Rows from block 4, named by matrix and row number. Rows with one number belong to one channel. Each number is 50 + 10 x the weight over its row's rms, rounded and kept within 0 to 99. All counts start at 0. After the name is the row's rms in percent of the matrix's.
# convs0: first 3x3 conv, stride 2 (model.blocks.4.convs.0.weight, 112x64x3x3), inputs 26-38, a 3x3 kernel for each
# convs1: second 3x3 conv (model.blocks.4.convs.1.weight, 112x112x3x3, transposed), outputs 28-41, a 3x3 kernel for each
convs0.25 070:25 29 45 30 50 59 43 48 51 34 50 52 44 44 51 48 43 56 56 62 59 60 59 52 57 62 65 45 52 53 42 51 63 44 49 57 52 57 53 52 37 33 44 37 49 31 44 61 30 42 60 28 36 57 53 47 49 30 36 51 18 40 52 71 59 52 69 48 44 62 40 34 32 17 33 57 37 36 45 41 62 80 45 33 85 52 32 79 58 51 60 58 42 58 49 46 59 68 69 51 43 49 52 46 48 48 45 49 50 51 47 53 52 49 55 48 50
convs0.26 106:26 36 44 33 43 56 22 41 49 40 48 40 49 49 43 40 51 42 53 52 50 59 54 47 54 54 46 28 44 42 45 58 53 26 49 46 56 54 48 38 36 35 47 37 39 43 41 40 51 50 49 41 51 58 45 49 48 51 50 49 48 41 63 45 38 49 54 55 52 44 55 47 52 52 56 59 47 37 68 47 44 47 34 30 37 42 51 47 52 67 53 55 56 49 49 52 46 41 61 44 47 47 53 48 49 45 45 45 55 55 56 51 46 49 42 48 53
convs0.27 135:48 47 49 38 42 43 36 34 45 47 48 43 45 42 43 44 46 43 55 47 53 53 48 45 50 40 45 38 48 54 42 44 59 41 52 57 48 49 54 40 46 45 48 46 38 37 37 52 37 47 56 37 47 67 40 64 75 46 62 75 43 55 68 55 45 38 55 52 33 64 59 46 25 36 47 50 46 44 52 46 40 55 41 36 73 66 49 69 67 53 49 54 45 53 59 47 55 59 64 51 45 44 49 42 41 41 33 36 41 43 48 51 55 58 51 49 57
convs0.28 093:59 52 43 50 45 43 42 37 57 61 52 43 52 52 44 54 56 59 53 48 51 44 44 43 45 41 48 33 40 43 49 40 56 40 44 49 51 55 54 54 53 46 53 53 46 45 47 42 48 54 60 48 52 61 36 54 49 38 44 58 16 35 57 62 47 40 33 48 47 49 66 48 31 41 45 33 44 46 28 42 24 51 42 47 55 54 40 59 57 60 53 51 47 48 51 63 37 48 59 64 60 51 59 50 42 54 44 42 57 61 64 51 55 63 42 47 57
convs0.29 127:42 26 30 36 39 44 37 38 51 42 48 48 54 52 53 53 56 48 44 44 48 49 54 63 48 51 55 41 39 36 52 53 48 44 46 41 56 58 46 63 57 39 59 61 51 50 47 45 50 44 36 56 48 49 59 48 39 62 41 32 59 46 45 39 54 60 51 57 55 54 50 48 58 65 62 70 61 56 66 60 45 59 45 06 50 27 31 44 48 56 58 53 42 58 54 29 56 37 22 46 47 56 50 52 56 54 52 54 60 54 49 57 51 43 53 50 39
convs0.30 051:26 43 60 38 56 47 57 70 55 61 63 58 54 47 56 59 60 55 59 52 61 46 59 56 54 52 62 41 50 44 51 48 42 41 57 50 55 41 57 56 42 44 49 59 62 39 58 51 33 60 52 37 57 52 48 42 29 30 24 18 36 34 33 49 57 59 53 43 41 49 44 51 54 56 62 40 53 52 41 47 60 38 47 65 28 27 24 28 32 52 36 43 48 38 50 45 33 48 48 54 53 56 64 62 55 53 61 50 38 36 45 40 41 48 49 41 51
convs0.31 103:22 15 30 32 32 39 37 38 44 50 52 53 46 50 51 47 53 53 27 34 34 40 40 44 45 50 52 43 37 41 42 52 54 29 30 41 49 51 44 49 41 31 56 38 33 49 53 61 42 53 54 39 43 49 54 63 58 37 43 45 15 37 35 75 75 61 62 64 55 49 48 42 53 50 40 61 58 35 49 37 27 80 71 63 63 72 64 60 60 58 59 52 42 67 55 51 56 58 58 54 49 50 57 54 53 53 50 55 56 52 50 55 52 56 43 52 49
convs0.32 087:55 42 56 50 43 35 29 36 54 47 54 51 52 50 54 42 51 50 52 51 55 53 46 55 51 45 46 35 48 54 43 48 72 33 45 58 60 47 43 53 47 46 61 57 47 50 43 56 44 51 68 30 41 53 25 44 48 33 42 54 28 39 55 57 54 55 43 41 49 54 46 57 49 44 49 31 45 38 37 42 35 56 50 43 53 63 38 58 53 54 52 61 60 49 52 64 34 47 62 54 52 46 49 51 44 49 46 51 52 65 64 42 50 65 42 50 64
convs0.33 124:31 34 34 29 32 38 16 32 43 50 53 45 46 48 44 52 51 45 54 48 45 51 48 47 56 53 44 43 50 53 48 51 55 39 42 44 56 51 41 52 46 39 45 48 41 47 54 61 46 50 50 50 48 57 42 47 47 49 39 47 47 35 55 49 41 34 49 47 43 53 46 39 46 63 54 36 50 43 50 47 45 61 49 39 49 56 49 41 46 52 73 74 67 61 58 60 44 44 55 46 46 41 52 49 44 49 44 43 66 77 72 52 57 63 42 46 51
convs0.34 118:50 62 67 35 39 44 42 42 62 40 44 40 42 47 43 45 50 41 41 35 35 37 45 39 43 47 44 38 38 35 45 46 43 52 45 45 68 73 65 56 60 57 52 34 36 29 33 39 31 43 46 41 45 46 63 75 74 59 57 74 58 53 67 51 44 34 58 53 36 40 47 44 73 70 49 83 61 54 48 45 43 62 64 59 60 76 73 38 54 53 46 44 37 37 48 43 33 34 39 49 47 42 48 49 40 52 48 45 57 56 55 49 54 61 43 53 54
convs0.35 058:53 48 31 68 60 34 72 63 42 58 57 57 51 57 55 52 53 57 56 58 53 55 47 55 57 62 60 50 47 45 60 61 43 52 51 51 40 35 48 52 36 44 50 40 71 51 55 41 57 43 39 40 49 44 54 22 10 43 14 32 47 30 41 43 48 57 48 48 52 40 48 54 69 65 61 78 48 42 79 52 35 46 41 45 51 19 36 45 41 43 64 62 51 52 45 40 53 38 46 58 53 65 49 55 61 59 60 62 51 48 42 56 44 33 43 44 38
convs0.36 119:56 56 54 35 38 47 39 34 37 49 55 55 46 52 52 49 49 50 55 47 53 44 42 50 53 47 47 52 66 65 47 52 63 34 36 52 46 55 56 46 59 60 49 57 59 47 55 59 47 55 55 39 43 52 57 60 58 41 50 63 36 46 46 56 42 35 49 50 21 69 70 60 19 13 16 36 36 46 57 73 66 54 31 22 67 45 20 69 55 49 59 48 42 63 62 56 59 64 69 49 53 54 51 51 55 60 56 56 55 50 46 61 67 61 63 62 71
convs0.37 058:31 55 64 40 43 59 28 33 39 47 45 46 52 42 54 43 49 52 35 51 45 40 44 51 43 42 56 51 43 55 44 42 56 48 46 46 56 51 43 54 54 26 62 53 41 53 60 56 44 50 48 39 42 44 40 47 49 30 45 46 41 57 48 64 73 63 59 71 63 49 51 55 53 72 21 67 78 33 41 28 35 98 93 78 69 93 67 74 68 62 53 54 58 55 59 51 54 55 63 57 49 41 56 43 39 54 57 50 56 54 61 53 46 52 45 48 53
convs0.38 105:59 70 64 59 60 58 53 53 48 63 60 59 54 52 47 44 42 39 49 65 60 55 59 54 50 50 47 56 64 63 56 49 56 39 39 44 47 52 42 34 40 40 36 43 37 57 61 59 50 56 58 32 36 33 44 51 35 53 54 59 47 54 60 56 44 53 46 39 39 38 25 31 38 27 25 42 35 34 44 43 50 16 21 21 16 34 28 49 50 58 35 42 42 47 48 43 59 53 49 64 54 48 51 45 38 52 45 42 47 42 44 55 54 53 57 53 55
convs1.25 063:36 39 51 57 45 38 66 64 57 61 55 52 59 55 50 54 43 43 18 49 48 47 57 69 46 47 65 60 58 58 63 56 50 60 65 69 62 59 44 65 40 50 37 52 64 52 61 56 57 51 52 48 52 60 32 48 59 30 77 55 34 59 44 63 55 50 55 59 26 33 38 44 47 51 47 51 47 43 52 46 51 57 58 59 62 57 56 60 55 50 32 34 27 41 55 43 44 59 52 53 43 48 46 46 65 48 59 44 48 50 45 58 46 47 54 57 48 51 52 66 58 52 62 50 42 48
convs1.26 109:51 43 47 49 47 46 47 47 46 55 43 49 37 44 40 61 69 63 57 42 29 81 54 52 68 52 46 35 32 32 65 65 58 65 66 58 47 34 43 64 61 62 59 40 26 56 52 47 55 55 64 50 43 53 50 60 62 26 41 58 24 30 44 57 57 56 35 37 48 46 47 48 52 52 53 42 48 43 60 45 45 57 50 52 62 56 46 59 46 33 43 46 55 52 58 65 51 60 57 41 48 50 44 53 46 47 41 41 53 62 55 57 53 47 54 65 66 63 57 51 52 36 30 51 24 17
convs1.27 129:20 31 55 41 42 58 56 71 59 75 54 56 79 49 55 59 40 57 64 51 42 52 46 53 38 34 60 43 40 50 50 55 68 53 60 69 58 54 52 64 49 70 52 41 66 63 49 51 52 59 62 50 46 52 42 54 57 19 57 60 38 56 47 62 53 60 62 62 57 23 35 52 51 52 51 49 52 44 43 56 34 44 40 30 53 47 30 43 42 25 47 45 53 51 47 50 30 43 34 55 49 48 54 51 53 49 37 29 61 60 46 60 52 28 55 40 48 59 57 70 55 51 76 61 41 38
convs1.28 094:44 37 55 31 53 67 44 52 52 58 44 42 56 41 36 50 42 36 67 47 51 65 49 37 45 41 48 50 52 40 60 58 39 65 61 43 41 30 33 52 32 36 63 30 31 48 45 46 46 50 48 50 40 44 50 44 62 21 36 59 32 30 45 43 54 58 43 40 44 26 33 46 44 42 46 46 38 40 46 44 42 52 51 48 55 46 41 50 45 41 50 59 52 46 55 51 32 42 46 47 46 48 56 45 64 59 42 50 51 51 49 60 49 48 51 44 52 54 50 50 59 41 51 59 33 26
convs1.29 115:53 53 48 36 52 33 48 56 33 52 50 41 51 42 42 60 46 60 58 59 26 63 46 17 51 32 22 44 49 48 57 55 59 52 58 53 42 34 34 54 49 51 39 41 40 56 51 50 43 65 49 40 59 43 52 47 54 39 38 44 32 45 42 44 42 59 45 41 45 50 39 41 43 52 48 48 48 43 48 48 42 37 34 42 37 43 46 33 51 47 45 50 65 47 54 59 41 35 47 51 36 37 48 43 55 35 45 56 52 57 49 51 50 52 54 59 56 61 46 54 48 60 54 48 47 36
convs1.30 057:41 43 44 46 53 45 38 43 36 53 48 46 44 44 50 48 47 39 51 44 51 54 53 49 45 55 54 48 45 51 33 29 27 34 25 26 67 64 67 43 40 54 35 46 49 54 59 51 54 59 53 52 53 58 41 43 32 64 57 38 48 46 37 43 45 35 41 32 44 49 39 50 43 47 46 38 38 39 44 45 42 47 50 45 46 49 52 47 47 53 64 65 57 63 69 63 68 61 56 59 48 55 38 47 58 26 44 56 46 38 44 34 43 46 36 48 48 33 33 50 46 31 42 31 37 50
convs1.31 101:57 50 45 50 37 47 57 57 53 51 24 34 57 44 43 59 51 57 49 39 36 46 42 45 57 63 66 29 22 26 38 37 36 50 57 58 30 25 28 47 47 41 47 60 65 53 50 45 55 53 56 60 62 65 33 41 33 51 56 44 49 52 44 46 48 46 52 56 39 34 47 47 44 46 49 48 48 48 40 45 41 46 46 36 44 48 35 42 43 33 46 44 42 52 53 47 48 51 50 43 46 48 41 53 52 54 58 35 45 42 42 55 51 37 56 49 53 42 46 52 47 50 69 49 50 60
convs1.32 086:41 50 53 27 50 66 44 47 52 53 44 47 62 51 45 53 38 44 78 41 45 69 47 37 48 39 47 48 45 44 56 45 52 60 56 62 49 42 58 53 49 55 58 24 35 45 48 54 54 49 54 55 53 50 59 57 63 27 36 51 10 30 49 48 57 55 45 48 52 32 47 50 51 47 44 49 42 43 51 52 39 60 54 45 55 55 48 58 51 35 55 64 66 57 57 58 47 53 49 44 43 42 50 45 65 58 49 41 48 49 50 55 57 50 56 53 54 71 39 43 60 29 46 65 36 15
convs1.33 121:60 60 48 39 50 57 48 37 53 53 47 53 52 43 40 53 44 45 67 59 31 64 55 34 54 50 41 35 43 46 49 53 57 61 60 66 29 29 39 45 48 44 55 43 27 46 47 52 47 45 52 52 45 49 59 63 69 33 41 57 52 35 53 44 52 59 48 44 51 33 51 42 38 29 38 45 40 40 48 46 45 35 32 31 31 44 20 33 48 17 46 47 59 50 58 57 48 51 52 36 41 34 44 43 32 55 52 53 53 56 53 48 51 47 56 55 50 44 47 48 49 40 32 41 31 43
convs1.34 122:52 69 55 44 50 64 47 38 53 43 55 49 38 30 43 41 47 57 61 61 48 65 56 43 45 40 40 31 38 39 46 52 50 44 48 54 44 40 35 43 58 51 39 49 43 58 53 54 61 49 51 57 53 56 58 50 60 54 48 53 52 56 55 42 62 53 51 42 58 64 59 62 43 46 50 50 41 57 45 38 45 31 43 41 42 42 49 43 44 48 51 62 65 57 56 62 61 57 56 33 45 36 45 54 37 49 55 47 52 58 53 49 53 52 39 48 40 42 56 50 41 41 49 42 38 51
convs1.35 057:44 31 43 35 41 46 17 31 22 49 45 44 43 42 42 42 48 44 54 63 47 62 56 33 47 38 24 44 42 51 33 37 41 34 36 43 45 50 59 40 44 64 47 43 50 52 53 50 49 54 58 50 58 58 44 31 26 47 36 31 37 36 28 42 42 44 44 39 44 47 35 41 42 45 48 44 44 49 42 46 49 48 51 53 50 49 54 43 50 56 62 49 50 54 47 46 66 52 54 39 44 54 43 44 51 47 40 50 48 46 47 41 44 47 45 50 51 41 40 48 45 51 51 36 50 37
convs1.36 117:56 44 44 55 42 55 54 61 65 49 39 54 71 64 60 70 53 57 52 60 43 56 50 45 57 48 60 41 40 46 52 52 58 62 63 65 45 61 52 56 46 43 42 27 27 60 55 53 55 57 47 59 61 51 40 55 69 34 51 63 52 55 45 42 40 56 44 44 44 17 33 41 48 46 47 47 43 38 52 60 57 47 47 37 49 52 43 56 61 45 49 51 64 50 54 56 44 42 56 44 40 50 46 39 40 47 35 38 47 47 56 57 52 39 58 52 43 62 63 69 59 42 75 67 40 56
convs1.37 064:47 51 40 41 41 43 48 54 34 41 30 36 43 33 36 50 44 45 46 37 30 37 46 47 56 66 64 44 39 44 45 41 42 51 50 48 33 24 34 59 36 30 50 52 42 56 53 52 61 55 58 52 58 57 42 44 37 46 50 44 35 38 33 49 51 48 47 52 44 44 49 52 40 47 41 38 36 42 33 33 36 47 43 40 45 47 39 41 43 31 66 58 55 64 65 47 49 53 50 51 47 47 39 57 39 48 56 34 56 49 47 58 46 48 56 55 55 57 52 53 53 48 62 52 57 58
convs1.38 116:34 36 42 35 41 44 31 52 42 48 39 47 40 43 40 40 38 44 56 54 52 50 55 43 31 46 53 54 58 52 48 52 52 28 45 37 58 56 46 52 39 44 43 43 50 67 63 62 62 60 54 55 53 44 52 40 45 43 35 48 65 56 40 36 42 52 36 35 42 41 26 43 49 41 43 44 43 42 36 45 47 41 49 40 44 43 36 40 43 49 55 46 58 48 49 51 54 45 48 60 55 39 52 52 43 53 45 42 61 58 50 48 43 29 49 58 48 35 39 44 61 32 31 47 32 27